Weights of a small image classifier: norm layernorm, trained on drawn branching plants.
Rows from block 6 of a small image classifier, named by matrix and row number. Rows with one number belong to one neuron. Each number is 128 + 32 x the weight over its row's rms, rounded and kept within 0 to 255. All counts start at 0. After the name is the row's rms in percent of the matrix's.
After each neuron's rows are labels from the 100 images, of 14848, where the neuron reaches its highest value: "top examples" is what is common among them; "colour at peak" is the nearest of a few named colours to the mean colour under the peak. Only what is clearly more common there than usual is listed. The data: drawn branching plants.
# fc1: MLP up (model.blocks.6.mlp.fc1.weight, 640x160), inputs 80-159
# fc2: MLP down (model.blocks.6.mlp.fc2.weight, 160x640, transposed), outputs 80-159

fc1.205 180 [166 154 124 192 138 130 152 166 205 166 137 128 110 132  91 183  89 119 144 129 101  94  59 133  87 143 133 145  93  76 125 158 116 152 145 138 119 138 118  89 116  49 127 167  62 125 143 113  83 138 148 128 145 174 111 177 146 123  86 166 142 159 141 115 121 112 126 106 135 119 121 193 128  99 141 125 146 120 123  96]
fc2.205 177 [117 155 102 155 105 165 106 131 140 116 147 141 131 124  63 154 148 132 135 176 150 101 122 115 116 174  68 145 106  98 137 157 117 102 165 165  62 179  89  69 143 100 156 114 110 197 125 127 163 164 118 123 176 170 132 142 156  90 103  96  93 103 125 144 125 117 121 130 120  85 154 162  63 183 165  76 149 195  86 137]
top examples: narrow; autumn leaves; green leaves
colour at peak: brown

fc1.510 174 [ 71 132 135 111 157 200 155  79 116 165  94 164 142 117 102 104 153 134 122 165 107 151 153 119 120 103 114 121 104 169 106 186 103 103 145 126 139 148 158 141  86 131 112 136  64 121 131 133 135 128  95 114 136 141 112 119  83 123 115 158 197 131  92 154 115 136 123 184 103 131 132 178  79  77 112 127  72 113 143  59]
fc2.510 150 [136 117 130 115 119  80 161 143 199 155 129 148 129  87 152 147 108 147  74 126 108 103 132 190 155 167 144 118  85 138 146 198 155 131  89 136 146 138 154  87  72 162 120 100 142 165 161 138 122 166 131 161 161 127 123  64  85 118  87 103  89 136 139 143 120  96 102 135 128 165  97 115 120 134 104 122 166 155  55 155]
top examples: spreading; two-way forks
colour at peak: pink

fc1.136 140 [160 139 100  45 101 155 103 135 145 132 162 144  45 150 182 152 106 124 188 158 109 132 147 127 116 113  95  87 131 167 160 123 121 150  73 132 189 161 102 132 109  90  77 143 117 117 129 124  83 210  81 127 124 130 111  99 130 106 194 164 175 112 100 146 178 116 140 126 169 117 163 115 145 154  96  70 100 131 109 131]
fc2.136 149 [132 116  84 203 158 156 126 142 105 121 112 141 107 114 107 183 122 119  23 149  99 202 109 129 182 123  97 123  78 135 134 160 147 179 101 188 141 118  80 116  94  96 127 123  75 116 114 129 127 109 134 128 132 122 113 140 139  87 146 122 143 145 129 158 112 118 107 121 108  90  88 142 171 121 153 128 124  98 113 119]
top examples: narrow
colour at peak: grey

fc1.411 151 [123 168 128 113 120 137 184  93 138 112 141 121 187 103 109 114 187  97  70 132 172 172  82 156 167 135 136 187 165  78 148 140 142 165 114 102  93 119 105  98 150  98 128 168 107 144 148 100 134 126 129 163 124 158 128 137  94  99 113 110 152 134 166 156 130 111 197 199  91 104 123 161 110  97  75 172 155 139 147 108]
fc2.411 157 [107 115  87 121 162 116 126 145 140 101 118 138 127  89 116 110 153 172 115  50 130 144 148 139 131 143 153  98 118 136 167 113 104 101 159 171 152 145 113  97 153 102 147 105  46 145  90 153  88 110 138 117 147  90 160 137 174 181 129  74 180  96 127 135 101 115  93 114 109 130 161 130 175 184 157  98  95  94 200 127]
top examples: drooping; wide
colour at peak: grey

fc1.537 165 [ 91 154  97 118 139 174 108 144  81 149  74  86 177 125 125 124 175 147  76  91 151 141  94 143 133 120 122 111 144 100 108  83 168 147  74 140 141 140 143 113 145 146 120 128  74 155  91 105 129  94 140 153  78 102 139 134 126 113  93 149 150 145 119 164 163  72 121 170 118 120 148 129 133 110 109 177  54 128 174 164]
fc2.537 149 [ 95 116 123  68 102 132  85 132 146  76 131 125 139  94 166 178 151 141 186 116 112 122  64  74 154 148 165 131 139 115 130  84 125 141 164 124 147 141 131 101 120  62 111  69 118 123  96 136 130  91 137  98 102 103 100  91 163 128  88 100 108 121 141 110 105  93 109 133  64 173  91 131 159 135 115  76 154 106 139 151]
top examples: wide; three-way forks
colour at peak: grey

fc1.518 149 [130 101 154  95 129  76 195  81 120 133 128  78 165  67 178 146 150 105 170 149  83 168  90 106 171 100 118 106 125 132 134 132 133  85 137 115 105 110 151 177  94 122 174  63 126 126  93 108  94 155 156 164 109 209 102 145 140 136 152 143 108 113  38 137 168 115 114 190 136  64  93  95 134  99  81  83 136 123 120 108]
fc2.518 158 [ 97  76 130 104 152 104 152 128 101 162 109 171 188 183 130 113 141 128 121 118  81 182  66 136 110 100 126 165 139 155  94 117 136 166 149  72  68 135 130 164  52 158 163 102 117 159 150  83 161 172 114 132 132 149 127 166 115 155 193 116 115 162 174 134 177 139  58 163  84  97 126 158 124 100  97  77 136 130  61 152]
top examples: leaning right; two-way forks; green leaves
colour at peak: white

fc1.384 136 [135  62 147 139  93  65 121 193 141 146 140 137 144  78 121 175 141 181 131 146 168  93 131 128  89 119 111 106 104  96 103 132 157  72  95 144  82 181 129 146 124 156 127 125 126 133 126 160  72 137  89 145 106  99 116  93 155  73 155 104 155  78 149 158 169 147  56 129 180 105 160 180 151 124 101 156 153 180 145 112]
fc2.384 167 [126 131 111 165 120 151 225  89  99  65 160 146 103 102  81 154 153 129 111 156  63 112 130  98 139  96 147 140 133  94 145 123  98 157 123 174 115  84 130 128 131 164 132 132  81 113 111 128 128 147 120 177 133 144 116 100  90 113 133 134  92 100 157 127  94 108 110 176 126 112 143 187 113 101 110 157 145 115 143  86]
top examples: leaning left
colour at peak: grey

fc1.84 162 [160 122 135 144  90 100 117 148  89 155 209 154 133  91 171 153 131 171 116 174  80 137 100 128 145 138 101 173 147 138 183 104 147  81 100  75 183 168  70 117 161 164 119  78 142 169 178 136  58 148 108 131 102 145 103 121 149 154 181 161 181 143 183 148 170 145 131 136 202 109 126 176  87  47 135 166  93  94 120 161]
fc2.84 158 [150 199 111 170 127 112 135 118 120 113 107  75 114 122 151  49 160 102 126 138 122 112 105  71 103  82 148 158 160  61 144 138 121 142 104 141  98 135 115 121  76 135  77 113 158 132  88 132 131 136  98 139 128 169  84  87 104  59 102 114  88 104 171 109 117 125 112 149 149 159 147 159 109 214 175  92 124 109 159 103]
top examples: leaning left; two-way forks; bare
colour at peak: grey

fc1.257 150 [114 124 120  80 131 150  69  71 176 118 162 131  74 153 161 182 182 169 159 118  92  81 121  97 137 141 146 168 108  98 120 131 122 170 101  87 189 159 161 158 126  56 159 157 109 174 127 135  99 119 160 139 142 112  79 146 134 107 146 162  72 141 105  59 130  87 179 105 127 175  91  62 140  79 181 106 132 131 119 101]
fc2.257 172 [167 167 101 117 131 149 141  97 184 135 123 175 155  51  85 132  89 214 117 179  92 162 127  80 113  82 184  95  90 124 159 105  78 133 122 132 156 114 152 108 111  98 159 180 102 105 200 136 117 160 152 126 132 153 109 122 111 150 184 199  86  99 142 128  97 150 140 153 156 118 131 136 114 120 140 100 101 116 196 157]
top examples: leaning right; two-way forks
colour at peak: grey

fc1.225 170 [ 96  80 114 119  98 147 109  92  86 168  79  59 157 121  93 130 168 128 148 164  91 126 172 114  75 162 135 140  85 117 118 159 140  70 103 111 170 143 140 161 127  75 140 145 128  64 163 163 164 106 176 139 150  33 143 163 146 182 123 155  60  86 153 107  71 113 113 129 130 129 109  89 134 107 223 139 125 163 114  73]
fc2.225 154 [133 142 137 113 160 185 186 148  66 100 154 145 120 116 167  70 183  95 141  74 127 167 103 139 174 170 165 125 184  93 119  56 111 199 114 143 149 120 101 149 157 115 149 122 122 114 130 118 108  96 134 102 127 100 120 115 173 156 173 111 110 143 171 111 113  77 186  92  51 107 145 145 212 111 157  85 122 154  68 155]
top examples: wide
colour at peak: grey

fc1.541 170 [142 101  89 146 120 194  89 151  92 121 183 104 113  76 114 120  91 133 178 161 142 119 123 103  65 138  76 198 114 139 121  88 139 111 133 183 151 104 127 146  75 113 138 199 121 140 197 133  83 166 167  47 138 129  58 146 128 121 148 126 135 122 143 135 160  81 113 107 173 121 134 143 179 184 134  84 168 103 146 134]
fc2.541 171 [110 116  88 238  82 140  54 121 116 128 147 109  88 124 102  66 151 181 126  93 116 121 115 132 138 136 128 156 129 138 163 171  86 101 125  97 118 123 109 135 111 106 126 126 105 125 150 110  79 149 146 112 132 128  58 107 112  78 136 140 138 182 127  97 132 168  62  85 112 178 136 130 118 245 148 137 125  76 148 100]
top examples: narrow
colour at peak: white

fc1.567 152 [123 145 151 139 116 132 128 184 132 135 126 166 166 153 135  32 131 101 107 124 132 123  35 154 154 159  95 184 117 144 106 161 113  79 129 115 167 135  72 148 174 110  81 122 178 159 137 122  66 104 104 146 184 149 148 145 125  56 129 161 142 180 147 137 111 149  67  94 166 115 141 156 140 112 107 115 153 139 176 181]
fc2.567 163 [115 126 110 148 151 137 137  96 110 102  94  94 146 132 104 151 159 124 153 189  80 137 133  83 115 155 104 131  89  86 141 164 115 120 145 114 143 191 128 103 129 130 134 173 132 123 157 127 193 173 190  81  91 140  71 119 137 154 163 144 124  87 155 110 202 134 112 123  84 124 152 170 108 122 140  80 175 143 127 125]
top examples: leaning left
colour at peak: white

fc1.400 170 [128 123 109 186 160 167 120 131 133  92 132 225 129 129 132  89 102 168 127 127 143 125 122 162 198 145 154  88 148 101 160  96  81 152 223 128 106 185 111 156 151 154 139 143 123  87 114 118 161 122  80 137 125 127 135 142 111 100 104 168 130  69 116  96 168 105 124  76 147  99 146 187 192 127  85  93  98 126  96 120]
fc2.400 154 [151 118 113 143 114 192 109 129 196 144 196  54 111  67 133 166 129 155 108 103 204 133 141  72 116 130 115 186 136 154 116 111 175 206 104 146 151 112 125  86 137  38 108 142 111 109 114 121  88  97 149 153 143 125  95 117 118 136 131 116 101 124 164 115 135 144 204 118 123 113 140  82 137 187  85 152 156 176 169 151]
top examples: leaning left; two-way forks; red berries
colour at peak: pink

fc1.454 162 [145 171  63 153  79  49  98 134 169 143 151 162 162 135 206 117 144 123 117 109 107 183 106  76 129 168 130 123 168 134 135 123 120 167  90 163 108  79  65 124 106 100 142 189 126 143  66 150 103 143 178 164 186 136 108  82  59 112  74 183 148 145 143 109  85 139 164 173 127 125 156  79 170 107 154  82 107 101 119 117]
fc2.454 156 [109  94 151 131  77 176  89 160 112 188 167 101  92 147 111 201 174  92 149 115 103 130 117 130  81 117 140 135 159 105  60 128 120 110 141 130 138 139 101 140  87 120  59 133 129 106 149 170 110 139 166  87 111 100 182 104 135 138 172  87 122  89  82 110 161 168  90 125 140 133 146 110 159 149 120 100  80 105 107 106]
top examples: three-way forks; spreading; autumn leaves
colour at peak: green

fc1.505 157 [157 135 141  81 198 122 162 158 155 129  82 119 181 149 184 106 155 159 105 141 126 107 118 128  96 134 100 114 121 162 176  55 156 166 135 151 129 112 109 150 113  88  86 120  84 141  91  71 133 177 168 120 142  77 118 140 103  80 136  95 148  56 140  20 139 136 118 195 156  66 100 154 122  61 111  84  82 158 152 172]
fc2.505 164 [156 159 117  98 119 109  80 112  71 178 166 153 123  83 122 170  82  71 110 188 125 118  77  82 192 185 104  84 115 164 127 128 144 115 125 127 127 141 137 135 113 102  73  53 141  98 127  72 124 168 185 188 146 101 117 142 134 156 148 102 101 136  87 105 159 130 113 120  96 129 154  77 131 115 146 156 184 110 112 112]
top examples: two-way forks; wide; autumn leaves
colour at peak: pink

fc1.146 147 [ 97 123 103 128 109 123 120 132  76 109 118 115 125 132 202 192 159 144  94 112  76 175 143  73  68 188 148  59 127 114  97  93 156  96 106 145 152 138 160 141 144 144 157 122 142 120  96 143 118  84  83  97 145  93 137  93 148 127  99 104 137 157  98 113 127 118 129 110  85 176 186 105 138 137 151 109  96 101  97 110]
fc2.146 162 [204 194 151 185 116 152 182 120 145 128 104  76 138 110 105 131 105 147 141  78 132 144 108 155 170 154 137 133 119  86 187 163 118  69 103 105 125 113 164 146 130 103 157  74 154 153 128  73 173  76 121  78 146 139 163 162 137 174 104 149 180 136 119 126 121  84 169  94 124 105 179 137 129 118 109  85  65  44 118 117]
top examples: three-way forks; wide; autumn leaves
colour at peak: white

fc1.11 148 [ 97 128 129  97  92 183  95 109 121 109 152  80 138 142 118 145 205  90 132  76  70 152 148 108  45 184 111 142 113 125 122 131 144  78 106 113 155  86 118  86 107 150 162 168  31 113 105 156 146 109  75 113 128 134  74 115 162  93 130 130 141 150 155  68  89 192 155 159 158 112 147 143 164 143 130 164 116 115 129 122]
fc2.11 151 [ 97 183 174 165  85 145 154 174 111  92 172  93  72  93 154 106 131 162 151  88 107 121 117 106  58 154 121  81 110  92 138 175 133  92 119 164  90  91 144  91 130 112 125 105 176  67 119 144 103 128 135  64 113 117 110 116 119 104  98  80 165 146 123 110 156 104 182 153 139 114 140 171  96 138 166 202 118 117 112  72]
top examples: drooping
colour at peak: white

fc1.267 160 [181 118 121  86  68 192  80 158 103 125  78 135 122 111 169 130 163 180 134 203 171 169 148 136 109  98 131  74 136 152 123 131 141 138 159 110  80 184  82 132  87 132 151 123 164 117  95 130 112 191  79 103 111 146 135 170 110  77 138 124 118 120 147 101 120 134  98 151 113 110 142 104 122 107 172 163 152 156 151 158]
fc2.267 169 [104 133 104 124 127 102 173 149 121  77 105 152 179 114 129 145 153 109  80 170  98 144 107 127 131  97 170 145 102 103 114 171  91 106 142 136 143 204  84  77 108 169 108 192 109  85 180 156 143 141 194 147 106 106 176  74 167  96 159 185 142 137 112 143 106 171  79  96  88 161 144 109 186 129 239  62 115 142 113 139]
top examples: two-way forks; drooping; red berries
colour at peak: pink

fc1.337 166 [186 167 118 203  99 108  85 118 166 156 154 137 130 132 176 138 142 100  94 172 120 113 104 147  79 122 144 103 142 164 141 111 142  90 139 103 129 152 154  69 100  85  87 134 135 152  89  91  95 182  92  99  85 153 112 131  97 116 124 127 125 109 153 130 105 137 180  86 151 134  88 202 114 109  82  94 141 109  95 114]
fc2.337 170 [160 135 125 225 107 100 130  87 158 146 122 110 134 159 105 103 171 138  72 184  66  75  86 145 153 126 128 152  99 149 119 156 122 124  89 153 110 149 163 127 110 112 120  97 186 169 184 188 151 110 119  83 136 164 126 176 149 138 163  97 102 156 124 100 105  90 121  86 141  96 143 163 120 123 121 156 122 117  86 125]
top examples: two-way forks; spreading
colour at peak: grey

fc1.188 173 [ 54  88 128  73 136 155 147 102  80  85 126 154 178 109  23  83 103  97 124 122 129 116 142 131 121  86 141 153 156 136 161 147 119 117 147 152 118 104 102 129 151 129  96 103 115 168 104 128 148 140  74 172 132 159 131 103 166  95 148  96 150 109 184 144 127 147  92  59 139 136  98 137 102  75 113  73 128 146 141 186]
fc2.188 166 [128 168  95 115  89 136 150 140 125 182 117 107 133 136  86 159  92 121  69 163 127 101 136 132 144 117 129 161 109 148 119 165 134 115 148 130 103 132 164 103 149 137 135 118 137 149 183 168 191 154  86 131 140 153 135  47 115  76 121 134 117 167 137 187 130 132 128 157 143  96  89  80 107 133 149 111 150  86 173 156]
top examples: wide
colour at peak: grey

fc1.373 158 [ 97 162 173 144  87 129 106 125  96 100  96 115 182 119 137 203 158 116 139 139 103 104  81 147  99 121 143  74 141  99 145  99  78 168 166  95 125 141 141 153 177 110  84 103 135 187 139 140 139 129 134  89 118 132 114 122 152 115 135 112 160  94 138  81 127 129 112 157 103 106 175 119 111 109 131 108 182 124 122 181]
fc2.373 171 [128 122  82 171 150 195  75 114 143 149 125 128 228 125 162 191 114 132  38 123 139 118 128 143 123 104  86  78 107 132 116 138 129 171 182  92 135 137  93 109 125 138 172 126  90 106 166 106  90  96 187 144  79 166 190 160 129  80 124  87 141 139 129 130 131 135 187 143 108 141 125 131  81 169 164 131 118 181 114 146]
top examples: three-way forks; wide; red berries
colour at peak: grey

fc1.203 148 [193  91 163 107 127 124 144 131 169 154 240 149 165 123 188 141 133 109  94 160 106  74 134 102 125 168 113 143 159 182  70 166 115 110  58 162 133 174 135  79 113 171  96 137 176 136 100 152 106 142  66 162  77 189 102  80 123 143 114 147 143 109 126 111 184  78 109 124 128 142 119 144 150 131  80  92 141 131 110 138]
fc2.203 161 [ 96 121 117 194 153 104 106 129  90 101  77 121  76 132 138 104 116 134 146 112 131 132 131 136 135 186 171 140  59 174 147 166 114 160 145 102 155 195 168 145  79 211  96 107 147 131 121 118 152 128 132 195 102 142 119 125  91  44  80 136 157 109 136 161 106  86 135 117 127 137 111 116 181 116 173 141 113 130 206 126]
top examples: narrow; two-way forks
colour at peak: grey

fc1.539 145 [147 186 126 136 113 126 116 107 102 106 106 126 114 116 107 151 126  89 214 116 122 108 101 123 143  97 201 120  97 157 142 106 116  99 142 105 154 115  73  98 100 111 104 146 156  88 105 121  52  82 140 178  81 157 103 162 110 120  84 152 151 138 115 169  94 177 102 186 168 104  96 139 134 151 111 160 107  85 129 149]
fc2.539 139 [136 157 100 135 139 126 150 151 145 127 137 134 188 111 131 109 127 137 155 125  88  87 113 133 160 155 136 177 126 127 126  84  76 130 130 126 128 105 171 146  82 144 159 143 103 214  83  59 183 158 133 133 145 133 134 144 180  81 101 123 151 119  79 165 154 216 156  97  99 132  96 136 154 181 119  65 140 140  85  73]
top examples: spreading; two-way forks; bare
colour at peak: white

fc1.343 169 [130 121 170 148 101 139 178  81 142 162  76 217 137  83 109  65 168 115 142 127  93 133 181  84  96 148  82 105 139 118 109 151  60 112  75 133 133 142 187 162 110 158 136 151 153  61 167 147 103 161 114 144 169 129 170 165 113 154  88 105 147 123 129 175  80 177 165 177 126 144 130 186 101 113  93 152  97 108 139  98]
fc2.343 144 [127 148  96  79  80 122 154 172 115 176 140 120 119 100 202 149  88 120 143 177 136  74  45 120  95 154 101 144 132 174 178 207 152 121  78 117 137  99 130 112 106 101 103 132 128 141 165 117 137 158  80 142 134 112  77 106 125 108  82  95 138 122 149 148 104  86 129 130 113 190 155 114  85 148 110  76 120  72 108 100]
top examples: two-way forks; spreading
colour at peak: pink

fc1.313 162 [ 85 163 155 117 182 180 116  99 107  67 104 126 141 138 136 139 152 129  93 105 159 142 178  87 156 119 134 133 146  87 181 157 163 117 126 147 117 122 101 192 155 160 106  96 133 128 147  55 184  80 157 112  40 131  70 151 125 124 152 184  97 115  99 118 114 168 119  82 157  91 136 110 128 128  77  83 155  73 139 183]
fc2.313 171 [124 111  66  91 126 111 104 110 128 159 134  60 162 112 122  92  81 152  80 182 173 111 139 144 147 145 119 140 141 102 159 158 155 160  85 171 147 128 116  62 106 147 149 147 203 128  75 115 109  89 113 144 104 105 135 128 136  73 154 154 133  88 163 126 117 164 124 160 157 147 137  72 116 152 137 110 109 136 113 148]
top examples: leaning left; pink blossoms
colour at peak: pink

fc1.111 153 [110 128 139 137 127 125 105 137 106 163 138 144 188 138 137 200 112 118 121 121 100  94  90 151  97  99  99  99 131  46 109 116 122 153 122 145 129 194 158  98 183 126  59 129 141 177 157 130 131 138 177 111  86 109 204 122 137  99 168 134 136 135 128 144 136 120  96 192  97 139 182  94 142 129 118 117 127 165 156 160]
fc2.111 166 [116 166 102 209 154 180  99 123 127 176 128  84 186  83 138 191 117 144  63 135 169 133 106 173 123 139  71 103  82 122  97 168 118 185 144 116 169 160  89 128  58 151 165 126  67  83 115 106  94 140 112 128 106 182 166 151 153  99 159 104 112 155 146 115 110 110 150 152  96 136 158  96 150 158  89 152  71 159 118 149]
top examples: three-way forks; narrow; night; foliage: green leaves
colour at peak: green

fc1.485 174 [ 94 169 147 158  98 166 176  92 123 132 193 151 151 101 132 146  62 144 146  58 160 177 140 134 159  98 139  98 127 178 106 110 112 132 141  76 167  99  66 150 131 194 192 122 138 100 181 130 140 162 141 152 194 127  83  86 118 156 145  85 173  66 157  90 109 131 152 102 177 107 196  99 143 159  87 127  83 115 155 136]
fc2.485 159 [166 123 123 172 137  87 169 103  77 107 129 139 114 103 112 129  93 123  67 124 128  99 105 132 151 168 138  82  69 144 123 115 118 114 127  62 134 126  74 135 114 114 149 135 119  87 103 123  78  72 166 120  96 162  75 138 120 176 140 120 124 106 122 100  92  66 107 117  89 131  53 161 118 209 107 110 142  58 110  92]
top examples: three-way forks; white flowers
colour at peak: white

fc1.104 152 [ 91 123 122 100 116  93 128 162 157 160  60 126 121 106 142 136 165 122 158 149 184 100  38 163 144 159 170 136 137 114  78 139 112  90 136 123 145 202 175 115 103 129 163 112 138 159 106 106  83 194 145 141 128 180  94 119 141 101 175 135 150 132 141 185 164 160 123 184 165  35 127 111 108 109 100  97 143  77 182 100]
fc2.104 165 [ 97 174  64 116 189 145 157  91 115  45 164 178  99 130  91 126 157 126 175 133 131 149 149 178 128 126  92 110 130 159 113 108 118 118 148 141 100 110 139 158 113 164 176 122 135 139 139 129  87 126 103 160 137 145  54  71 124  75 132 148 106 125 121  73 114 150 112 152 105 162  96 177 145 140 137 166 122 193 137  75]
top examples: leaning left; two-way forks
colour at peak: grey

fc1.53 169 [118 136 121 136  67 147  89 167 106 135 145  62 164 162 155 146 153 142 132 118  86  95 188  95  95 145  78 124 146 156 112 147 218 168 107 119 121 159 137  96 150 177 146 100 107 123 108 120 185 111 123 100 117 107 155 165  95 130 111  57 143  79 106 100 100 117 147  47 195 135 193 121 146 129 128 164 117 144 113 108]
fc2.53 143 [144 103 129 133 151 102 123  55  96  92 160 126 126  90 134 115 156 128 117 105  86 112  73 149 151 150 156 112 150 167 116 175 154 140 168 201 104 132 157 138 154 130 161 112 112 175  78 110 109 151 139 109 128  51 111 141 135  88 169  67 124  57 147 101 106 117 187 116 110 156 105 150  94 175 142 152 176  86 157 113]
top examples: three-way forks; drooping
colour at peak: grey

fc1.531 191 [119 134 130 125 150 155 123  49 150 115 109 119 115 132 112 179 171  70 113 134 131  68 146  96 181 198 140 166 103 150 123 152  85 146 135  91 152 128 178 154 107 101  81 173  51 153 145 167  90 139 111 125 174 129 176 140 135 146 145 131  80 115  92 134 139 113 102 106 164 119 106  77 100 154  89 120 161 167 156 137]
fc2.531 165 [ 82 166 162 151 166 118 154 155 128 102 134 143 158 123 123 119  92 120  84 110 110 141 127  73  99 141 156 123 102 132 129 173  92 160 122 109 136 117 124 156 151  82 123 145 104 151 217 114 156 124 140 137 116 101 174 115  77 165  87 133  75  91 106 128 105 176  77 169  87 147  98  71  73 153  73 143 108  92 129 109]
top examples: two-way forks; leaning right
colour at peak: grey

fc1.162 165 [136 109 207 104 115 217 151  90 111 160 150 120  99 122 129 158 110 134 140 141 109 147  78 113 165 135  50 102  85 172 128 164 104 157 136  94 143  89 105 151 113 148  84 111 154 156 145  71 136 107 124 134 106 140 176  74  77 130 124 158 111 122 131  88 115 109 189 158 102 136 164 116  94 103 114 103 120 156 121 119]
fc2.162 160 [169 147 100 191 164 185  83 114 137 118 106  98 187 163  85  72  69 134  56 132 169 132  64 172 104 156 104 123  99  93 175 221 128  92 136  77 175 135 101 158 124 110 147  70 118 126 207  94 115 103  90 108 106 124 141 111  72 116 148 148 149 140 147 119 160  77 115 141 144  96  57 159  68 139 152 120 102  98 139 147]
top examples: leaning left; two-way forks; pink blossoms
colour at peak: pink

fc1.176 167 [162 163 126  83 104 180 137 119 151  81 157  64 162 110 149 122 141 122 135 135  94 180 140 127 142  89  71  83 122 139 165 142 115 135 146 137  88  66 101 115 143 140 154 122 151 154 128  67 158 198  82 147 201 173 196  90 161 179 100  83 125 105 138 195 146 115 137 112 170  68 124 146  96 141  98 138  98 201 160  95]
fc2.176 168 [ 97 181  74 172  81  90 144 111 105 160 121 141 109  80 123  92 143 108  88 116 114 131 148 154 155 144 118  91 103 129 116 164 119 123 108  81  88 128 132 103 108 115 156  72 139 109 178 209 122  78 138 104 104 153 135 126 179 121 144  87 141 100 145 118 101  56 155 124 152 102 115 164 106 160 114  77 156  80 114 102]
top examples: two-way forks; leaning left; foliage: bare
colour at peak: brown

fc1.491 190 [133 174 158 137 138 126 166  76 172 125 140 160 128 118 142 125 117 139 169  91 159  68 145 139 107 167 132 139 167  95 100 139  94 123 107 138 142 110 177  83 144  95 159 136 141  95 147 126 149 181 158 150 135 133 155  58 160 186 133 117 115 112 103 192 117 184 155 121 144 135  83 167 132  95  91  88 132 125 131 143]
fc2.491 159 [189 105 153 139  87 157 118  94 162 128 144 163 129 138 102 156  88 207  77 123 140 140 122 138 177 165 168 100 117 156 112 102 138 136 115 207 140 184 114 138 159 154  94 124 111 167  69 181 121 153 132 135 185  96 131 185 143 205 163 179 101 119 131  76  53 165  57 131  92  88 144  98 131 120 171 180 157 141 136 156]
top examples: two-way forks; wide; green leaves
colour at peak: green